Rows from block 3 of the decoder of a small waveform VQ-VAE, named by matrix and row number. Each number is 500 + 25 x the weight over its row's rms, rounded and kept within 0 to 999. All counts start at 0. Numbers have three digits each.
Before each channel's rows are labels from the 100 clips, of 14976, where the channel reaches its highest value: "loudest band" is the band of the loudest frequency at the time of the peak; "strongest on" is what is common among them. Only what is clearly more common there than usual is listed. The data: babble in 24 made-up languages, each with its own sounds, syllables and stress or tones, from a formant synthesiser.
# conv: width-7 conv (decoder.decb.0.1.conv.weight, 256x256x7, standardized in use, each kernel summed), inputs 192-255

loudest band: 2000 to 4000 Hz
strongest on: mains hum
conv.88:515540462497510504499525507508501522490511528502485546522518514479511476508495470500518421510493400460508499457532517502508510493501513511487495517510496485393505502504491521500520507507491500

loudest band: 2000 to 4000 Hz
strongest on: mains hum; /ʃ/
conv.158:502440467482522480477461483500500464483491439491535435475494499506502509474459451539497497460463505490453530492492496494491461506530458452466446477472516493522491477509455486490457489495505501

loudest band: 4000 to 8000 Hz
strongest on: reverberation
conv.233:481478475468493507489460499504505479498508477504492470478513494533513510492505501507491583506490561549480490528465436457541499492466472486444499505502473526543480481509458485511458488457517472

loudest band: 2000 to 4000 Hz
strongest on: clipping
conv.236:501456509521527522514495512512541485537514446511521395518486530521479507477511429532530477514472496519505527506491522522513515541500482462510513508497538529522515504516486491486501518494504523

loudest band: 500 to 1000 Hz
strongest on: quiet level
conv.113:514518536520468513522508515498498496475511514505497555516530527467486507545479500481521497539460512542492525524507498497493465464460531561521488516526482519524519516506507535499475523514494507

loudest band: 500 to 1000 Hz
strongest on: prosody: stress on first syllables; /h/; muffled (low-pass)
conv.75:517504538512500499517512502492498415485514443498480551511515493478526474512519503498508479515484505493499475490502498510505502453529509516507514500508483486503513500501547494510495500532504496

loudest band: 2000 to 4000 Hz
strongest on: /tʃ/
conv.94:514491461500510514517493517578477491533524506519492458489576517472494480470534467498508535530464516534489527496484522504452474542477520497442533506526571498479520512566460517465494521500507550

loudest band: 2000 to 4000 Hz
strongest on: mains hum
conv.124:511520468500499493497506494513466510518499509489477504473504505479491462503525487479501616515485535542483512505482530496477491495436501510503543498504515487485510502499484521457524494507498502

loudest band: 2000 to 4000 Hz
strongest on: /ʃ/; /m/
conv.115:470530452515492500504487517501528461494501470496472511486534493511498472508541484484467574500470513524478505518521523504491509477490497458460548524533475487489513514495480476459540499518492491

loudest band: 2000 to 4000 Hz
strongest on: quiet level
conv.76:525516532536504511532524518524514560500521531514514529542520542499542511492507519495517466526530452476532438463545562529503518514529545550514498504530499486434528529526507537548511522517495522

loudest band: 500 to 1000 Hz
strongest on: mains hum; muffled (low-pass); clipping
conv.8:499482492477508512478494532475490445472476516522490510535488486491524473475479524536491509519506503495540493502509455487531514467494497486523465477458465552502467487485516496546463504500512461

loudest band: 500 to 1000 Hz
strongest on: quiet level; /ts/
conv.101:494514548490484472488536481480467429488479433473471546522480495468531462528513510475479517468474516489546488524521522497506523451494493520505525496480519483514480496457519482492514479500510480

loudest band: 4000 to 8000 Hz
strongest on: mains hum
conv.51:494487428503522519514477519533532421486524397533531479518523496521516544517487511526489500506509492492517501436496475516526481490522506465467449517512505502482509512528489500527412512508498516

loudest band: 500 to 1000 Hz
strongest on: mains hum
conv.243:512506553540540528521477525483515439537509450530472484526490511497503455457486472539511506510496528507542481517508536542505518543463528453536469510489515547534508531512515487468487523524545517

loudest band: 4000 to 8000 Hz
strongest on: white noise
conv.235:506515577526487504523529504524494489525518491502486500492530522493516499519490527484510545512520535531503478457528566520452541566468512526485504506535546486517526518526481515511537512509494540

loudest band: 250 to 500 Hz
strongest on: mains hum
conv.128:530535495500502496497555504500516515485525490493482540517502505497490467552472516505521474507519477518488450446533539489470514462483518577531478527538506514476510508482515524496528494529498493

loudest band: 2000 to 4000 Hz
strongest on: mains hum
conv.66:508526478508498493499504496512469488522498499488467521466504503482497465484536521477490607520480534526487518505494537504473503485417501515469570512510515489481514506499491511452527500514492512

loudest band: 2000 to 4000 Hz
strongest on: /tʃ/
conv.122:521525465504506502506514499514475507525509506489474501472513516487473468486510498480491574525468526542462524498492553494441483484451514517472530512522535497486537513503473505455525504513524516

loudest band: 250 to 500 Hz
strongest on: mains hum
conv.97:516542493496489485499520499476524517485505509490449538506488511491503471514482495516489532499489517523499422507505507498484512492526502518511478528507493499524494483494479487501535499485508509

loudest band: 500 to 1000 Hz
strongest on: mains hum
conv.110:468528465515486492498485505486495461500487480487476525470516489503487466506551490476476593500452524522493507532505528498493506477474497468480560508508469489491507503489493488455537491513482497

loudest band: 500 to 1000 Hz
strongest on: /aʊ/
conv.220:509545520528514539519524542488513431526521442519475558534491533485529455499510499509513494524528528517563474494547532526514505502459540484537501532509517517521510541494502499486512540532544521

loudest band: 500 to 1000 Hz
strongest on: /aʊ/; muffled (low-pass)
conv.213:502480530478529526502475506551517478466535543544493474536522497491491492490466452517508508502489538539515503545472430495571448479471519482523471523505503566558504538515482511515444511507527482

loudest band: 4000 to 8000 Hz
strongest on: pink noise; white noise
conv.193:471528490483474512493472532513550449458506491523496514538512500502497499502503449486475464520473475507512507532491411466518471498519502520496514535507490500506484517529498487536463518478454503

loudest band: 2000 to 4000 Hz
strongest on: mains hum
conv.70:489519474489480484486502486491480482504484483470467509472492490482478464476519509473486612499480525495479499494494505486483497466479490491500526501498483472476492489485476497460518486495476489

loudest band: 500 to 1000 Hz
strongest on: mains hum
conv.143:536508498527526515516510521499529490515516472512455531530480521481526431503495505525507466513498499522521465462499540529481490482473508527510507513511527523501519507496484507475484515541534519

loudest band: 4000 to 8000 Hz
strongest on: /ç/; mains hum
conv.153:505490488543504512535517509505531476500511491517479494550502516497543474509510510517525473489503472469546474451505526542489514518518528508476487515508511480456524536511462521549439509525498523

loudest band: 2000 to 4000 Hz
strongest on: quiet level
conv.118:471486486527508503512456522561563472482500485516509421524541491531530505457473500511488521518484494462487531464480496510489478512555491447478436517535521469480515516548479474534459505534480516

loudest band: 2000 to 4000 Hz
strongest on: mains hum
conv.177:491508481516511504498450521434538451469481468512515469535470522502572520439467492502490457490481477444517497449485503525550481492528492428498462530484472482494498516490507476561467520521472500

loudest band: 500 to 1000 Hz
strongest on: quiet level; mains hum; muffled (low-pass)
conv.117:499499540529488523524540528498516517494497554507485576506510517510483497576458499506506494527490500527516492518540510512524526465486526565561460509514477524515518521497519514525503525536502491

loudest band: 500 to 1000 Hz
strongest on: mains hum; clipping
conv.165:494474516510509500492501500500520488531495484501465459555460504513488461501529468524511465493471483487532488492499511511491522543492518451548507488482531500508496511501501484480463498494502506

loudest band: 2000 to 4000 Hz
strongest on: mains hum
conv.104:516537465491508502493526500498497522492506527496484549521503509475516479503498482498517413505498390451514495453530508498503520485505507518493494512502491486396499497492502519501519502503492492

loudest band: 2000 to 4000 Hz
strongest on: /ʃ/; mains hum
conv.159:525469521532519495505506505486557512529496492499529452503465526540528515481469451544541472502477519511466525500490550525514546500527478501520472503493522527559511509492518528516535504527535507

loudest band: 500 to 1000 Hz
strongest on: mains hum
conv.174:504508499489512480490537483500503459504493485488476554542479480502550464521500502528497497481487504475504486512505504500515532488512505498530485497491513502506493498490524500514485481514517491

loudest band: 2000 to 4000 Hz
strongest on: /tʃ/; mains hum
conv.77:493518471503489488494491492512469484520487497486471502456511495483477460478557504473486609510476530526490514513487528497481498497433495495473562498501503483479503499500479506445523492505481506

loudest band: 500 to 1000 Hz
strongest on: /t˭/
conv.91:513518504516478477507528480499466462498483457477454544521489510463538455505543529470492565495486525506537518512509560521467526515446518547477547504503524469495517505496500519484494495515493533

loudest band: 500 to 1000 Hz
strongest on: mains hum
conv.179:499509499508496503520493498514470450481509464499448536495524498436498456542460525490488497493479492531490527501516512507487440472494513510496486496527505518490522507501492494491484497514496510

loudest band: 4000 to 8000 Hz
strongest on: pink noise
conv.199:488491462499490515501453514469520520476502502519511476469502489517440543530512493514508378509525449528496515514473457499549487496470489481477513510507454519498498509494504497489481513508482487

loudest band: 500 to 1000 Hz
strongest on: clipping
conv.244:486514548492474489493488495527497493488504498490492511496510498497521507499486520489479475483489482487545491493526499489483515512458511517493493522513520487509500510520482491501512495478489520

loudest band: 4000 to 8000 Hz
strongest on: prosody: stress on first syllables; /ts/
conv.249:478533519535485505516492509484500467505494463497487543505494513496515511506532529485503455511538480474578478514531521518534533533475529500493541537513502478488513525498514484514517517500502519

loudest band: 2000 to 4000 Hz
strongest on: /tʃ/
conv.98:514519455502505498503500495537474518519508527495483484471511507480477464500511466484495585518475529552476520499484532496459478513442507503492525496508550494482516505514466514456519494502512514

loudest band: 500 to 1000 Hz
strongest on: mains hum
conv.167:505483441528494539523511532517460473492511459520502490492508517493507523504440507482495516543523504503562440466538512516477507483446541502515403508511497519483530525507515502507467535509506519

loudest band: 500 to 1000 Hz
strongest on: mains hum
conv.180:473480528513489493493501515500528520511498530484497497512492498538520482524505436490505511506416555518472503529502506488539511469544482508529509491508509489575506491494510498545488506504505494

loudest band: 4000 to 8000 Hz
strongest on: white noise
conv.210:486487522509512520502482514484506517512500497520536477473487499516455534504520514526513413517525470500535533543516495512571504493431511490486525500487482551518495522500529499489502512506497491

loudest band: 500 to 1000 Hz
strongest on: mains hum; clipping
conv.232:486488542510503517501463513466495500518492487483461457506470497467486415450470486502507482491497514502503486530472515516487474537488515442549469479478483499524483502469506489457477514466531478

loudest band: 2000 to 4000 Hz; 4000 to 8000 Hz
strongest on: mains hum
conv.215:487482512519482510515428516478515576462497553509503480515493505511519501497506454491472494490481503535509475527468477509523466491517507482476486495485447488526496529489460483524456502498497475

loudest band: 2000 to 4000 Hz
strongest on: /tʃ/; mains hum
conv.206:507466429527504501532481498535494526510509507513514455476523523492474509473508462506504442499478461481477515468479524522507475515544485477461482482507525491445519507529471500514452504513501520

loudest band: 2000 to 4000 Hz
strongest on: /p/; /e/
conv.198:532487504530528521523541509511526520534523503530531469496507520508445525537519464549548442522512475532503547551507532538510528531471509516483530510518522562512525511520511545476540523522522518

loudest band: 4000 to 8000 Hz
strongest on: quiet level; /ts/
conv.103:510520573526508498514527507518523529511503544498502518558515525493560488500496519495517467504486489476506476479511556521497481522569526532504497519523528481488518514517504525570518515535510535

loudest band: 500 to 1000 Hz
strongest on: mains hum
conv.135:479499537508504485517493482522483514495502505497490484519514500510495463525521468504493455471527504484475456443496510523486504505497526450548509486511515471517511527522511456523513474539483519

loudest band: 4000 to 8000 Hz
strongest on: quiet level; white noise; pink noise
conv.79:516428493510524504506528489468503431489499404513517438482453515500508511482469540519509526483502513481512516460518527519445523485438495516492466471469502504501493494467503495491474500504504470

loudest band: 500 to 1000 Hz
strongest on: /aʊ/
conv.68:510519510522483484512528481496469444496488449480457548523483514462539461516552523475494559489481520508554517515508561524476529514458521533480551507500523478499517514500505512481499498514497531

loudest band: 250 to 500 Hz
strongest on: pink noise
conv.203:469490488478499503499435492504503533445507533514517495481522484512480535498464495496486403490497483527463512514456455485536457477486487472496471489516478501508497490500495497499442495506497487

loudest band: 2000 to 4000 Hz
strongest on: /tʃ/
conv.83:502533452522499510517495515549517488525516524511473481498541506498489453492519460488490543523451521537471511497522533507476501512507514469448530526537543509496523511530444491478538510510506519

loudest band: 2000 to 4000 Hz
strongest on: /tʃ/; quiet level
conv.108:531510478506517506512517499546490517536516517494489498468525521493469474496502474492504536527461524558450532505497557496435500500453512529472516510525566516509541514510475515444526507516540522

loudest band: 4000 to 8000 Hz
strongest on: white noise
conv.214:487522472502488521514485517508504511482513503519537489493519500496457553523506526494509415531537450532501527513510456491542488523465501495458523507530498530490503500516533508487511524483494508

loudest band: 500 to 1000 Hz
strongest on: prosody: stress on first syllables; /u/; /h/; muffled (low-pass)
conv.89:525516504525528519518522527523514434486517484517491582515512511508506488535501507533512409533511426479550474490547503521509535463504537518514493514511508541461521526523548493532492522535521507

loudest band: 500 to 1000 Hz
strongest on: quiet level
conv.80:529499505545531510526531521472481411508505428500477563493500532476515473509503512528509531514505533532553497487526579545490528493450513501493509494502504563539538498502524514500502521540553535

loudest band: 500 to 1000 Hz
strongest on: quiet level
conv.125:527540503526513507514538519501505515509513513501490577533504533484511489519500509499529426536515407477539490457554555521477532497491525542509501530514502489426528517503539529511539525536506522